Weights of a small class-conditioned image diffusion model.
Model: 5.6M parameters, 32-pixel images, arch dit, norm rmsnorm, activation gelu, moe top_k, num experts 16, patch size [2, 2], layers 10, width 192.
Data: trained on scattered letters and digits in many colours, 97500 training examples, 3.0 epochs.
Rows from block 5 of a small class-conditioned image diffusion model, named by matrix and row number. Rows with one number within an expert belong to one neuron, the router's apart. Each number is 500 + 40 x the weight over its row's rms, rounded and kept within 0 to 999. All counts start at 0. Numbers have three digits each.
After each expert's rows are labels from the 100 images, of 14976 (inputs lightly noised), where the router gives the expert most weight on average: "responds to" is what is common among them. Only what is clearly more common there than usual is listed. The data: scattered letters and digits in many colours.
# router: router (model.blocks.5.mlp.router.weight, 16x192, trained with AdamW), inputs 0-191
# up: expert up (model.blocks.5.mlp.up, 16x48x192), inputs 0-191
# down: expert down (model.blocks.5.mlp.down, 16x192x48, transposed), outputs 0-191

# expert 11
router.11:521436573482538463456501520542486554471572484498576565486515472500486517532450514433499494468457530576519550506459530515463521441531491490383501491467555544534477489521491590557505493507392552494536505463471495478485438485475517481507487466475509464513543491556500501484442497446542501476487447493529498493516464454531488484474624568511505471477547509442506536490494501491553460432510553484475532517505474484513482489521522481557494604504482568510484608605488474518516396489430491513472483577429506511446482558451446475504477520466482505536512587492428486498552509532522450508
up.0:512540475420570638494485478428493441499467490492529523420439485453508521522456594494486519519525462502551446577516539526526547517563506558489515420486553562487507524560447424455480514516529525472544512511484469547557494496450502474503547451476505512476578517503482547483511503470509432494479536502490476472472534497505495480545492466476473484463490573457495438489458548429467431520544510482510491581472537499496524454463553444511502460499478511473498456564469439477439519515531532436550470490490569478501387530566442460579478459474495525538514453451574496486474518526496466431
down.0:500493587542484468505471543503450521489476482493461495531470520408493510521573461545549493387494455491509534546509469629502506551578515537490494532413518508480538598483432503490528487539496589528483523524455471466524467471485450493514448547476457515539521508510505453546487499502502487518559547483504458517467508447478464449490451431516560467486497437477555510509566456527492473478514517533478454550495619596522493558484499506486467502500510582484486492466560490508500521448517441509552456530467497539496441514495452426526555471498481463424568429530508543449527483518450570545
responds to: count: one

# expert 12
router.12:523514512548473439457482502516486589464557513520516618485512484485536510540514535463521546501528541500516570463509551539472524406538520477526523462493537556514461579532565554560481501498508499495590507492532459486490473433495482463482497554496495585535568476547498572512456519463562506468482504539576500481549469456498468487480554468494552440573565487544494512533489462465474492478517559501462537482483497486506501545522568445557478609563491442505473545511489583551472458508549515521481485547452528506430470555463446567404517499440546426528538537462490446512479500487546495499
up.0:472567382507511522532489446477540469424479488471437509525500492509491514460423498539546529507557472490499483454451509532524498507418512513505520459488524534460523477473435487401511517526535507471461413490441546496521509530569481479497532488542542450437527471517457412452488530443527424475536545547515517469514428541475522472484405530546493516534517615499527561535442514437464473477510394427502514566497475510451469418457528552487554470548509485517519439506534455517552558506528516503466459546486471484524472530525506484526447540508543466524487502498606483511500483442479543524
down.0:518482517504518402573539558603512474496515492590504535484450460451570496553486465502536510511552476527516534472446577534442493478508519485526490553491480576524554453481524517524493497520462466484544511458525461597503492568438462475466552555498441537486516561477458438477420514493497497580511454498492485532564534448540465526528511523418506528526486427473514465443477492474516492452521509452484421582500495545497538479518477512507521535521472447506518461499520518554497450398598471504485499512517433480476536563465544504504479493493574526552553529491610519486521536454551459526
responds to: count: one

# expert 1
router.1:520482589439428493469467507486506554540543562471485505482497492479560503535506541546525499480466463563566489570461506490480542501517443534427511453516551487444439438526444484552521524500555550493544482478451465492439473515495488474550522563517500446577525517524479557531434481393444523470548541480472511561519489487486552518519423552527467544495492519469503460551451528467516484460500540487485543541538485491463485481510470472545503502554480414506469537442473588499424481442516517499527539471549521510424460571559434583542471496508436536443532484491560468495430534432543543519
up.3:508538439511446472496482516473448504505493487554459484476506507506475532564596512500501481526504500477494532468486541567591492494436506443427543435531498529441488512475524482413456484466485483490464479473545519506437495507524532499435485440542551410495613381472524452500462462532424447494458469534497439457428416522467519523513447518436543491498516574473539451518517496477438459465460463544496558433516453495460444568530487600581525501502507519463529571560532539483473479553481532515484507523457532490456437520511516490516502525563522553504501536530442501484540510518456502518
down.3:451542506445495527490462485565529584477518573618553513519511540498472507452529449514541561463524530486558490577538538467523442514516579525507569522476504552500502480453487472466477501514445508486514488454482466584486452532523516474550473543470535588576496478495530510569433524540474475507462511487501514479492483511508499467560404533488490493506448432492551475522470513518545431472492498509462526431530629514535491486576561487496483520510489568499526506512531497453523532479560479594495485560498476481510494575535522404465500415472556483478565441542479503451520564489496486456
responds to: red; brown

# expert 14
router.14:507481461478551518416508539557539496462537489556463495521516511466579447531437513477515479432447448448496493567522474402508472473580409476510546584495543459517520430527463472558565504494509536468476549525485475526497414572448450475527562472468491479491482567505534495549535534515564557440549551547540495476539465491512549499474556459467445534514503432513510480542508449534502507464520575494526493453468521458513473413516523501478423514567435514468506503486471539582470536449558514535483542493474531512471571540532441425500551509490490576542553561499480516495493490484496495480
up.0:472535568612439499484552597565477491508477540481497512462462516503542480503572406525514561443491516467484577520496404452482438471525430479528478546488490421395515447497508481481542499437479537482552491520487527489482502502448454478503497565484463541494471476516521499525548356503491515521566490490501485496446426509452548503538474521492466538537474476480454519508446492510484462523517450420494507539509487495519504532487515441373552531576484462450501450427471529538475488454427532507510525491484483536536521521558505528514469488495538560466503481512472431549495489466446491471
down.0:478486522502487541504544526674491513495545542553557455527491468517428541526545440464476430510500496484526468493521473480468517454447467533519481542562462557520485592506501543550561571465470458478517486544487522528433491572531537506498431489473578450493536503515517531528487649484452449539512539511506396521449440501504579484503516495514482510490511559482534489576453436482441490469508520488434510488534482554504484483545522574520493446524540501517525467489507552521522441499461477468552558482478541541501481496504507524483496505523580536421496418520473550526521512501495458503
responds to: count: six; teal; green; blue

# expert 13
router.13:525566550511529549482493480551465525458484540442512536500491507457568459477513497512535560450584527473537486545454474460510501562576410451588528551496567569466542422524448478483524526514576477509505533468498505484582508544491526478515543561460496489533435510515510510516479550575538527525467457438475488565442449494563586490499505478472452548516522425533516546541471550452452463535485535416528510557452491506490493410495492497528542539578525479463455484454518469507560496452512461536468521442470523500528573454471457536565480445522481461503505466532490437472465514510447535457
up.0:485469491459514372454445482496542475583538457530453478511538524499524463482470524473518547486468439443420481537596509517427551507469494575527534500520473430492539517505519470540530517462494518482507565542482486508496467563510599507552503519484513555512517370537467464479568475483450456408505517550544484499540541520506462588555523485517460465523528477485454491478440450487510506517479501578534431489469492450503503524549439471547460504473457471497486523509457521504494493532505526437534495503521509473479486593464504397521530478446491479534588531511514561483528474522549420459
down.0:518492502459462459466463611468430512536494538504573454504519478511507482506541428509538431508519468474496485454528446520469479521482478492460533497558455458463528462466446468502432526475497447505491465433449501501477466569517533509459450457520553512476412430470484522443463541521515513441558484512496487521442525499493534492495489479509493501427498539465615465476473504557416523515528470460485456458479482458405487508548498418596518502480498567463425483582516508476485549526621483555512520576532539506499491522501495491458495449521516550517519414487481507560545477537476495593
responds to: count: six; black; green; brown

# expert 4
router.4:524486530532512479428528497521502453522513446499564614476549487489402494543537488424488452430505514565467504490495554523486472410496487475478520499531507559535486536535463586560499493504436472474590504504503483516545447523471494466535526529421498587420542487525517539535372515498473513442500463469504488514505465465468455495494600513477550479571560506492462533519495513539522459449541525484481533523488495471529484490524505438532499585409475573508483527544473531451452537486543515543454501525447534512487496533500462453517427547453488459539483598510505461485479530455524439519
up.0:491520439492512497530495467488515389460476497521468446581538520428505521529482397460521490498504519514528549536517463527500549489462526551572521463503510492514430494514564459443432501472535532504487506547504532479517482453568580450487526420479499468571489496546503478444475593498429477496431561450464475541491558535518478476460468485466491464486443568490508490499451544564508445559508541486492478456464557512513469529547472539569468463501526514519536552504448554441530547536504507481483521517464516514438486509500541518521528528527564539534428460594636519482492516573457531540
down.0:502471484544513525468444441543509456388575497518508535520507478445469491502485485496515477602501483412441499461496418430484501544469532522563556424526505461553506420484521493499446490521442571461417503530475449537545550511499481534449508473414473562462517470464542541469552429518512578562499502476456506514461540493508490477519509561457532481516467501517520437512510507429489463508502526432477385547402530503482478468531504449545496534482394585453529517519448535467538497495487535551470491509561497523528548493478517512568491521499492528512537500472570543454497503496499475496
responds to: count: one

# expert 6
router.6:507470573413452407465485476568525560473545463490575497491533493488452515551573498482529466473485539551495495516460541476512493423497502491397510511470449522581493496538464500567546492495441564468559465537501572480531524549464531476484507430429487497540470532534569501524502498559467465475533465459536486497519480482495457535416574546475499505491518450496457483514458405517598533425536557538490498507539497505490475441530524476569482473516430510498494504533452524540479388485468475538449534567415518510528482559521437505568543498434507512502476509525468519486491527468498461526
up.0:531614461525571500528437507475509434440433513468488496541516510451516520539417496485504556534553485507507455540497519402462565545517525585549518454505566437476510527516487502513420452520555435489466511508509457474585525497559480478460481514528516499448570466506457467467496570454470465527463547430440499498488501546584496435469437468521482461489542514549505524508480547464414494500501483433487473478475545492483485471478495535459505445505491541477525521487515497498603557441582552526466484484515521455500513473568507505515549521527517524498507508454591533475432412471538547514
down.0:453490460470492539447463528493508587510539556546538482510505458511517461386483445518475534518505461439518492489397514547522462573485451474542504446518574546471531528467429503519489517454406540491522485490481505585508482567550537563523535461466508494473474457428500559471431519476494483530488503540538500491558494448475520491459505481453504539498556529522549520448522467453436481428433479532497510482493502484474546487579497500488401569506524525477526433582625465435500476518441474523523452464498514482482487500545486472515516526487479506472558450451527440545502577567510471502
responds to: count: one

# expert 0
router.0:516399420540438459461490442539543456519523506529563486496506472514431530523530539438555521528583541535589529468539535502497463455549546497470501429514482481568488491528467477557558496497434467464571482501472493482464500458508521493508520500555493573473471511512514470451425481473559463436483430472542528535464496454523565535448501414520474439526557490506468540477538517507471541494504552514473484544555491544516489572533548485513552569574511465526499497526499531467517498489554516528468449564433511517420455505560533446402455508460502464513480467543580463484492532568520483550
up.3:479478506458480525468508434534560469519478560507510560528472503485556427477463508516539488491471470487480505515430426442454545496490459525501471473439512427493580488472588508499500524473518491532532509528457526417510524532460462440513493486481525563446447569538422482483537526443510510423567541482517530581546529490542510482507505508478446507523549414475440524456510560470538467433478477438539515535441562447492483526501513450481472460536498452444521528400467510510471516448493493488450545498461481460574536508536428490524478396544469499552471458416565521525477435460557510481
down.3:473525479400494579469468479491470447483467406443512457476536480476537549505548567485509418520388486470520508467528477524540469481584477476449457492456516469474489568458461465554490471537500521504467547559494539424494530471502483515517528446526492546485530434470455498562468505506527460493529510487422463517471477438513597490521498491494508464435457500510461478445534480472539496497536465513490496479508443384528471501485524481480444566498477469459501560373419471568546568504499507579564485494455523530522426528535444510482561507515538535521439528547498489525517491526481532516
responds to: red; orange; yellow; pink

# expert 15
router.15:489510420562561467484455510509523420488451448493518453453527504479523546540446538513494515547529438553549445468478556498481569532466517492578501462525518523461449498518443525522505487495524493464523470495513527491560501464502519536533466417574496445553567516534525444485550468480448489450457524486460483464550481466598448508469441514471549427502506560576478526548470570505486506553456487513528522459527504530480489429553523531537507447533558573469548544553500459441518560533513538461524448590426507500429436487544458444501581553471525518501464512529537526490450529497543539542
up.0:500456556492497489470504514572477477492592531518595533478482504470446518534486489492473507452466537492539524552550459533460527513406511592515459498527512495500420517562537518483484424465451495485557462556553503480503470475524525538481507523520512547524497468452495556484515447475502495515504537507461482519495550473526448457444465412454512504471595493533445432563492448462484530510576555471457479494491560512548515477509446456469434563475547556484556519516501537495436479413475482494560489465512516501405539478543422493475540465416425557503511477490451493527399502533551525450
down.0:471488502516518498537501519495550403471552476424530468468523495492512500405525483542484469539569508537480549510525515474484524456498547531582463537514516510465467607474503504478482447459558490452504461473512472484477561484441529510469453522529558491475491535517468479511490468510456500546397556545485496427528555479456546537544514537595388501565522494509541526539475554463515507471523498502453487457510565443497487529526486401527589529502515513458517508478585452517541491543442543440509491450545564541441503491423539517519569502491554575542486447433485497516507480513474570461
responds to: pink; count: six; orange; white

# expert 7
router.7:542442561453465477454521451518490448551517544487576557488515485540458476506487540475524542468555583498432528461516497544501522517525476518483544444482530533553509547538559560543515484489533486482570568490491509481394456451490504490518529509505476607555479459529514560523391522435462471456490442499552494497490480465531491511492469591505524549540566562455455532534514542543459461426520533508462530528488494475530485514498526456575470600603451426534478551448485537515426534493506513526466483478503521506456476558487527550520543489504554420536514545495538471485542479509549517498
up.3:447565461562545547518467537497474473475471564470523487565515539515563512481463532443540461525536485470481595510552491463506533450442547589547464442449477470442430481525464470578481475508481396485487432519512512492526450511482465580509546397449517471531501552457496477452474504477482510512491571483481514503471473576516466461429465424475462460470493512505481572584443433544448519487495475455481534478511477529501562470523536520470546522466570505487534439538527533483473493487592531522535511489477551513445453472589503525515536513499467511537424472478517522478512561500558490460
down.3:475546634573509479577519572533454442479520495501507512545459502555490508433589454518468485471544494460509560513523464538470487516612553476460468450556434468443525504513526482478532535524549486495466500532512465517559456462434495463483515512533481508468536531463452500483498568485505525532514536564553491480463444522524467484491499414471458526512482516478441536526517491488512394489465470431553517426511482453484553525501416529501515417549535515473499546385478522537471472446511439532474508478514516595541476499445488468462541475430508499466526479477472546519517532526508536560
responds to: count: one

# expert 9
router.9:528525444556550501458492450570464444512548438466459442508532490469533546554449576465503518562565414444506457454524531572460444485421530465566521541499482480546573467524515560531492498513490531475448511504506524454475548523517519473468484540507502460561532476507519538534433494560526489507519452514506513448473480507465475469498426502494447458445521506549508502534547521576479463515504540536486469522546469468497503521523508453559536467544411472526519545584512525495582568519538477522524435593459484506552526515469531482545497472550606556551465575537528500483461524565473443490
up.0:485529560520516474551501564479482484511525519501526556537537484440526523529524506440498534494569537465580502517480464482497421522448513440502493537483477535527508514475476503456414497509545479467524466454631519542534480422473492493490528514480477494496428525516481493471459495550574480541436460501450453516492500571522441411453494423510489496428465496626479483448486509470467485496493480479528510500529509456509466485530459502526509450447529539531521481503497476487507466486450440454581671457498556517414528524486523481469571475509517549490475482499442530489506495584458431524
down.0:512509583508468480508442394567501448494416528549514538502504491479448463529546541488484473462538500465552574536414538530489525524537469531378532642456477559512475494521500472528497522550458509473413527498459555464517504452520476510516443542478477528526544578505462458438448463411487425467434524467473508516484506515509570497492550471483486463537455498504512539451554525508440466484522505473501512502484546581493506482524496497544520466564482554458490504477557494543511498467469545511464474494504457472493445505528523461535583497427517422510434472524577498461507513438483496518
responds to: teal; green; count: six; count: five

# expert 2
router.2:524421581446456519443490525507499513493524498491580593496533477549466486503443567559527433447507484530570574535533521505500486387506496475405498486493493538497475470520478545556555533490478496459553553503533473503454460497448490508530512473486497561420482473519512493523436559447456470507476473528535492481508475456454580500477533509480451448596508495485477531529465529533479457477516519457498546504504506487516475449514537440523472597579510554523487550551453531496449419442455560545477466503537542514532460574463524537416565526520496408553514549528542474491494493482505490517
up.0:490555502582541461489500491506489441504501620525534487504493533424547406529491520460551496484528543497471456527463548466526539492478521544580515514443576504445466478503544451492453496471539546475517495485494565517508429515493482527486453515551520487526480466478475491481536518509584547466486513454424446508466484531525480490456486489488464445487489567525474518555513515526518452537544551416492477533473549472485535429407528472475474487491531520394539350477469551499503537507464502492548495493505521484485479478532461507476510564470450576542481468453619492498432475500461580502
down.0:426457515422482492486548493477560500471485460468449463491446444503496519491563555499520491438466503526527485482510454513491566534488506506545606425502463458550521495533547546518524553501449552448427473464507563511525455536457452554518518406485501509521561490513465502495566504494458446479508491511526481601524530525461412442459489485509459549488497498504477492497583451505420506532558474485492509569503503482482595493492492547566500479469459544435450486468528482525471457504503522540483504493560394499422425491502510488556497501426412553537573540531472491509490519460520471572
responds to: count: one

# expert 8
router.8:518388553448470475448494465556510532493555502526561584486531507489517510505494510433524521412516558515540554542460523517474507405491512477514527473473492540577465558528532580546544517512377531479544531475484522508429523545459475502544467487506497546428524510530548540502391510521527509504535478478555489492528452473421565521456518516458558516512545447407487519514483478523483529481520571473488517485520490495526473449507559473547473561515426504510493523512452501481458398463520502545482510545497533512477456544469496493411476515509498400496483605496528478479531524552495488523
up.3:528580473565547477449451530510542484470441511432553477558501536430488448546523489501565469510519451443483447551525519479444516480453450554535437502431483479446499479527503480516452532507562444525475511543519562462465527517519435551489531505526473564549393507532531530460567448551505459466486497381496516551464496517592482508491487504561473569522492508503458510558538464478499474520427491447540487568431564507532592475469452465430475458522502493471503507526474496514511575511453521472481480518499446441500502531529513483500486557486480534558451478564510507443482473483596526511
down.3:470543471525531506438464393479511473496542501540547540494522525473498531474409499485493463569466510544559538412468419500528479509508486470439429475516447519461536472491553491562535530552429474499465527493496496550506436504520451495483539580408501506544428491462483538553545537508487437507481473489524504486436503517458548593472556468463482483525498510456439465542441562543479570541468523493522446509492498560486495427547503536475474487537490475501499550475552550523503526518405555498486508502515461511501475491611572471587495510519470466557490490530534446480513536496435468413
responds to: count: one

# expert 10
router.10:508428445458474515476526515477502512523459521535534560482518446541456481531502535464525629435572518452510501489459524477504531378477554515518557431471558514525510511521499460535545471509486549449523520476469457450422514565469510520481507482534492494511523461552548490521423474480553499543516498472491482443502451500421568480429528460474569461459533495538543454607539548549444489507515551509469523500494491545538483477469475479570479456548527494512459548454518567589472486519509506520491453587535508506478586487484490544443543440531527540546468550464531495488563451549517538536
up.0:537572501575526496534504519512550437482496495435456508607572508545573511482517563472500483463592514467504494545489516466571437488443489498526504545481522507455502456514483449468478476512530484509470466474530475487501488523539444485581454526529491465522504497475470521494575488511617458498484526473460537523434492570512465457470480457519530483465502522569513517519537482461553480502495432436561537614501470465451492481462501472485578460472569486509561493520459466450515607457553531523585480528441523505481425453504550462499554510531458577506512511578522507460436549504499486504
down.0:520441570558465499535567536484514480482565473481528441510488470505569415430503482505461490481440559495482477509500419514465506505518430503568489461490501485420556515547492499517520490508512479529470486477508528472524433494429476488466484537511491478470510521442498431563520471499510487525522515549537455468508511423427511564488451507604509548524531475491431458494545478487496543560530455521644484533492388498529472520544570501484458548537408468498500441500492491563460536408510470448520552484510500539537478498473517488554511423570423479546524517555530518513495456461504484483
responds to: white; pink; yellow; orange

# expert 3
router.3:530487497547495468491495431477518543543531489450546597483523531467418487532513536563520545510416583497444463487521497576507535439466551520434557425426537531562494526538564519539496507511524495504567515504521540537419535433478484465541554530464492499484467473522522533498386490470460474463451503521558508491468468452542519509526429516481506548476558576501480442557485554506423450404505500460478515509491493495502491429516514445511444481445479502497481512457485571506462568559544561525513525565507534504509539570509503481532423555531537489506454542502463447491476501442528500534
up.0:512466527439476412591495497548546543494554485476565534524540512539509458547475429524494541550486568471500520522485439563436484508517485459406509505517403489548566503474469506423475484534486452558532485511465510515467558473515554481489545494411524562544495464505476490469453438538427466531521504535545518568546483545518491521509623499578472475513528476513380506484506491447452540550490482541496495536469463446457477534489476501604495528482425514548508537435504471533524469517525518508458550492476511475502500530402561520496514496494517456490477500447529468533470488494438445520
down.0:525524483519454542437502465438515485458478561535530582539545442488475483482536539555488428536513498539517525557542498429459397541469504479464435525506415554479520556493457446446535533575534506540472519459465458464488507476489530459469483524532543518519524463519481495496429411527570546483508544481470449463462518513507515487479503440529520489530539549471388533496496527475571482531519471450467480449503505473474499510461402474420553426478546517438437525495596510597499551508457504526540489459439548536517444493511493529471572516433484437530490500473481518494490524518558499489
responds to: count: one

# expert 5
router.5:519532574545539411437495521536474590499519475507587561503514490494400509545516546506527491426458444538554543523478546491492500384499513472501465547467534572507504591519506522553530506488475542487548510473522504490491469478491492505505505560475494614460459472546549533509378474554500518527515500519528478575524471469469523489491488532468480475577541510573476531523467559476451512456521558505492492490488479484541490464495541445539507552462509468496481521510470568500518400461426528539460493527497527505540516561471458575531412505463522489543532601513534448490513514490488460543
up.0:495520482531496536548521563522449483493469493486502466505520509465489545470489506554516473491527594575493610446446418495571448535525483482505536511450575514447477483518505529485510458465467523445550458479493462449526456506466473465484522506534481449478532505560498560557479437513481493509538530455460437461526463509509478505454479528490558515489487437510628514600532504505506487497557470449496533502574552535540439524503484502632499489535542473529489584444474550487499495432464509570528570515492483541504536391516542552477516496508565540492487597525496487478505536472472560500
down.0:485508444507502452446492540482481506482537479496524483506563539501478411524495523486523506507533419511444469471549423489605494457493475525447560475601509517484479488536503500463451495490460482495503433461451397442438479508476548466462528449497499514477518393452548432520525455460576475394523474522463516552458470501477571518507534457519501517457517562509549540514483497538516479439511465513491540434544499448405474468530495508544482506468504579406496474572571502458503486532567509493503427519577537508517507477528513475464464464476514485523508541487444456474436499483479455426
responds to: black; count: two